From a checkpoint of a small encoder-decoder audio transcriber.
Model: encoder depths [2, 2, 4, 2], decoder width 192, decoder layers 6, decoder activation squared_relu.
Training: muon at rate 0.007, 7200 steps, batches of 64.
Rows from block 3 of the audio encoder, named by matrix and row number. Each number is 128 + 32 x the weight over its row's rms, rounded and kept within 0 to 255. All counts start at 0. Numbers have three digits each. After the name is the row's rms in percent of the matrix's.
# convs2: second depthwise width-13 conv (encoder.blocks.3.convs.2.weight, 192x1x13, trained with AdamW), a 13 kernel
convs2.0 099:095123146166163168172156159164173152132
convs2.1 138:126142129114116099103073078072100089111
convs2.2 030:198169131153088124147161120169147127099
convs2.3 038:162152146121096082079101105118080092101
convs2.4 094:156139101095083088102096093085088104125
convs2.5 144:135146155156128122100087070083086126170
convs2.6 190:155164154138123099094079074081097123134
convs2.7 180:120111096105128151161171177180174151126
convs2.8 130:122129138136152173190188168145144152147
convs2.9 075:083129143159166156172171162147166149155
convs2.10 137:168143120094092113137156157131095068080
convs2.11 102:176160130121095108101137170170144102071
convs2.12 130:152142148155139126116084085073083084107
convs2.13 145:127127129105120141173193182157124096090
convs2.14 100:112108083071075080095098125134137135120
convs2.15 217:107115137160191191177161138133124128134
convs2.16 061:086066068099100117112107118153154137143
convs2.17 140:119113082067068089102134141158142126128
convs2.18 086:178155124088085087118119122119096076097
convs2.19 088:134130139134114095064056094102144138147
convs2.20 047:088111097142155165143124119162157185179
convs2.21 130:104118142161161128089060075099139142124
convs2.22 082:108087079072086111130119104118100094100
convs2.23 127:116125139154152145141150153145108068051
convs2.24 092:107128156153152160123088080070102139170
convs2.25 046:171166161134146123079105078092091129105
convs2.26 031:114094144155210116138109155167097114114
convs2.27 089:181164143118098079112123147160129095075
convs2.28 075:134124120122134142158181194182148115092
convs2.29 097:160150130128136149167181189172156148140
convs2.30 062:142148132139106095084086099091097076091
convs2.31 059:079100108131117163171169178152160137102
convs2.32 070:103112119094095109079069086099099110122
convs2.33 029:085108131174191122126121076102105141155
convs2.34 082:076111135139173175164160161162162139138
convs2.35 060:199172127103100094130123167145100097115
convs2.36 109:131112098081074079105125161169152116104
convs2.37 065:132179169184148149131084091095109123141
convs2.38 083:090128174188180136116089090133128138140
convs2.39 052:085099110115145147189168178141152153116
convs2.40 072:125112112118116096102078084062093100139
convs2.41 031:073144101174145146140177164093159107114
convs2.42 071:114129095106135130157175191169166156152
convs2.43 143:146120140124121096078072069085106128144
convs2.44 072:149134105100073078096105113122125153188
convs2.45 132:117128122116116112120134157169195187173
convs2.46 054:113116127179178118121075090077130144153
convs2.47 045:122159151123106111112105133160175152208
convs2.48 104:103107120122131140133146159178187182170
convs2.49 076:088112152165173168113073092100109118140
convs2.50 130:181149122094085112148150118085075098144
convs2.51 038:146127119130116121148136182174165182183
convs2.52 079:161158159129091076081091083119115132148
convs2.53 178:119118100099106122150174186183168146132
convs2.54 047:109148176132112109112159207165118103118
convs2.55 130:125128114114126146155164164144107070055
convs2.56 248:139139143147148138120101084071074078102
convs2.57 083:106108119127144179182175175153159107118
convs2.58 135:176156145117110094112127161182182159135
convs2.59 046:081096133147172166150136117177180144142
convs2.60 043:119183191134086105102095119162149148129
convs2.61 134:125098108135159156138103064072100149161
convs2.62 044:097131136081096086099103135110077134181
convs2.63 132:146151127117080066070100135158160131121
convs2.64 092:096119153164181175148157165161147132095
convs2.65 130:093101117133147166176173179163159139113
convs2.66 031:084101142171183175152158093132144128147
convs2.67 148:140131109103113133173185189170152149139
convs2.68 060:102118119136137151138163154184184187130
convs2.69 061:158175187156172130109114081115148154131
convs2.70 081:117156162128100084099139156169131088069
convs2.71 128:166145144120106100129124126109075068071
convs2.72 051:081118158169171174149154138163168148127
convs2.73 065:079120160170185158157124132164164148115
convs2.74 066:146126099093116117155163117091061076127
convs2.75 061:148160120109080090093061090109123140137
convs2.76 148:110102095110131155167181174173161137104
convs2.77 114:157140098064070089121127128114104103096
convs2.78 034:167140162123115154108104089089122062092
convs2.79 104:114096097102121143146178179176173139111
convs2.80 118:151123123108101097086088078083084098129
convs2.81 097:132134082091080087074092096118138141143
convs2.82 108:089122154185183178149130105102105130140
convs2.83 054:107075080109118103112096092086099091136
convs2.84 078:122113111124121147146160193190171148103
convs2.85 106:109159189192148112088100114139141146147
convs2.86 054:130113127143126120121115086070052091110
convs2.87 091:091128146161182174149124101114153174166
convs2.88 099:094116146137127091065080098154160162143
convs2.89 052:096122108094098132182156146127114106057
convs2.90 065:172185178145167162138127120125134106085
convs2.91 131:090112125162168171140118101105142177182
convs2.92 071:071083093137153169171152137145143160149
convs2.93 096:160133105085084092138159168134111078094
convs2.94 041:108063134117140135170167183155163134119
convs2.95 088:084127165172165169168155153156150156135
convs2.96 106:111114119146153174167155163168162179158
convs2.97 112:084105141185183174164152143132134130122
convs2.98 033:166183148150108105066125096128098129094
convs2.99 134:128128143141133105079069071086100121103
convs2.100 079:139108104060071089087106138134139134144
convs2.101 092:092110132151166173184164151111096091124
convs2.102 076:064086093130148155143132096081100129158
convs2.103 048:155146146150089066095099122150184150123
convs2.104 075:107120148175174170182169145142121102106
convs2.105 057:127095090075089079099109151147134101094
convs2.106 099:107122125122152184191173161128104097107
convs2.107 105:104146185184173128089097105099130140135
convs2.108 044:134079126119125125123180174177118092081
convs2.109 049:136125103052071123150156105130092150126
convs2.110 233:100108131156191190182147132123121128143
convs2.111 049:109106133154140118100082068124167186137
convs2.112 082:161164171161176162142116109094082106129
convs2.113 109:138119087080083121158173175162139126103
convs2.114 058:068108126125154160139119143181179168141
convs2.115 084:152116109102098111135159175176126085073
convs2.116 063:128108118139113156173161105080112171188
convs2.117 094:117108137142134155162183167185177148129
convs2.118 064:185172120111101098085093092106096112125
convs2.119 067:132130105106143165182193164146151147160
convs2.120 084:180166135112101090108100093092083099117
convs2.121 118:147133130118108095078077072081104122148
convs2.122 179:142139152140121095074063077096115131143
convs2.123 095:120126130126135134149155178198189156137
convs2.124 052:098139161137107129117135172169182181164
convs2.125 067:105117114093089093076074103101123102100
convs2.126 216:154148119109070067072094118133133128113
convs2.127 138:159155131113085078064083111111131123112
convs2.128 104:123120090075054089129148155141120104128
convs2.129 059:173161148156136129096096087084081109153
convs2.130 091:095101115138156157159174175170148122082
convs2.131 171:123136127125117120154183198185160130116
convs2.132 093:133140135117097082076075112099108089092
convs2.133 043:147154107119103142131131076082064117170
convs2.134 117:088111116137161185179173162153147122135
convs2.135 051:144143147168152146147131136126177192184
convs2.136 144:139147127113081065064090105122137130111
convs2.137 043:155165145133110092103090087094090082100
convs2.138 046:163090109127145146125153153186169176160
convs2.139 079:108087094113129139141122080071076103151
convs2.140 062:124125135125132129151191183174173162149
convs2.141 164:168173172140120103099109137153163175169
convs2.142 045:151169108089094094095099102069101128132
convs2.143 089:173140124097097093070090088094110128133
convs2.144 115:125142166169172183171162159151120114111
convs2.145 059:091142149133131083105142181181166148097
convs2.146 096:151122109084073072111139154172156148123
convs2.147 128:117090090088113132161181186152123109111
convs2.148 104:114149154149141144152159197181170130111
convs2.149 067:184170126113094100087099122131123085085
convs2.150 124:139154149162161155154123104083076086093
convs2.151 088:196164123121102113099087091104126138172
convs2.152 079:125133132166182164121115081082074117124
convs2.153 079:146141130124101101090093090099097085068
convs2.154 038:134104120155148178144129136158163194175
convs2.155 127:133131109099095098142163188190154126105
convs2.156 091:133120122116082100091099078087104085093
convs2.157 090:156175194171152111094102127155142149134
convs2.158 101:094094102101141154180176166153140146163
convs2.159 052:126165140159155175153172180142152109090
convs2.160 060:107074065099120108112090094100122133158
convs2.161 089:107102113154166181175151149170168148115
convs2.162 110:123136122128130134174188185168132098087
convs2.163 123:141146157161159151124099077070088100116
convs2.164 084:095116125157158168168166170163170156137
convs2.165 151:123138150149119095065064087121150156130
convs2.166 119:121123105101122129150167186191173149115
convs2.167 082:082080087114111143158164171167157119126
convs2.168 113:111124157171169137108088057095113126140
convs2.169 116:173162152120094090091089100081106119151
convs2.170 121:149163172141119086078072088108134136124
convs2.171 025:126132141104088131158165193150161158172
convs2.172 079:150139134113128160159188189151170155139
convs2.173 131:095098112133142148133121107090076066084
convs2.174 060:128109134143111084080097084106089088088
convs2.175 093:113110104115119147171193183165151147142
convs2.176 112:147175159147129102081088086090090114135
convs2.177 077:088118114147152164126125114107148190193
convs2.178 055:176116106065081109102078110122130127144
convs2.179 110:118119136161144112086070063093114137151
convs2.180 074:087103108155174185161153136110097092116
convs2.181 080:169113091066110134148123072092128136157
convs2.182 050:114127130151155139097105058074087113105
convs2.183 041:104105130179159202149167143132098117129
convs2.184 079:195158130100081092096097117102120124156
convs2.185 049:080105128153160157171172182152124141152
convs2.186 074:177149129105084077092102125121098079132
convs2.187 048:140169134149110059078118117104105087108
convs2.188 150:155144124116104111133147164154109067058
convs2.189 192:124125140167169167128095078073093129150
convs2.190 083:154142152139127121121148154150102060059
convs2.191 079:115133174175200166148133097106126143142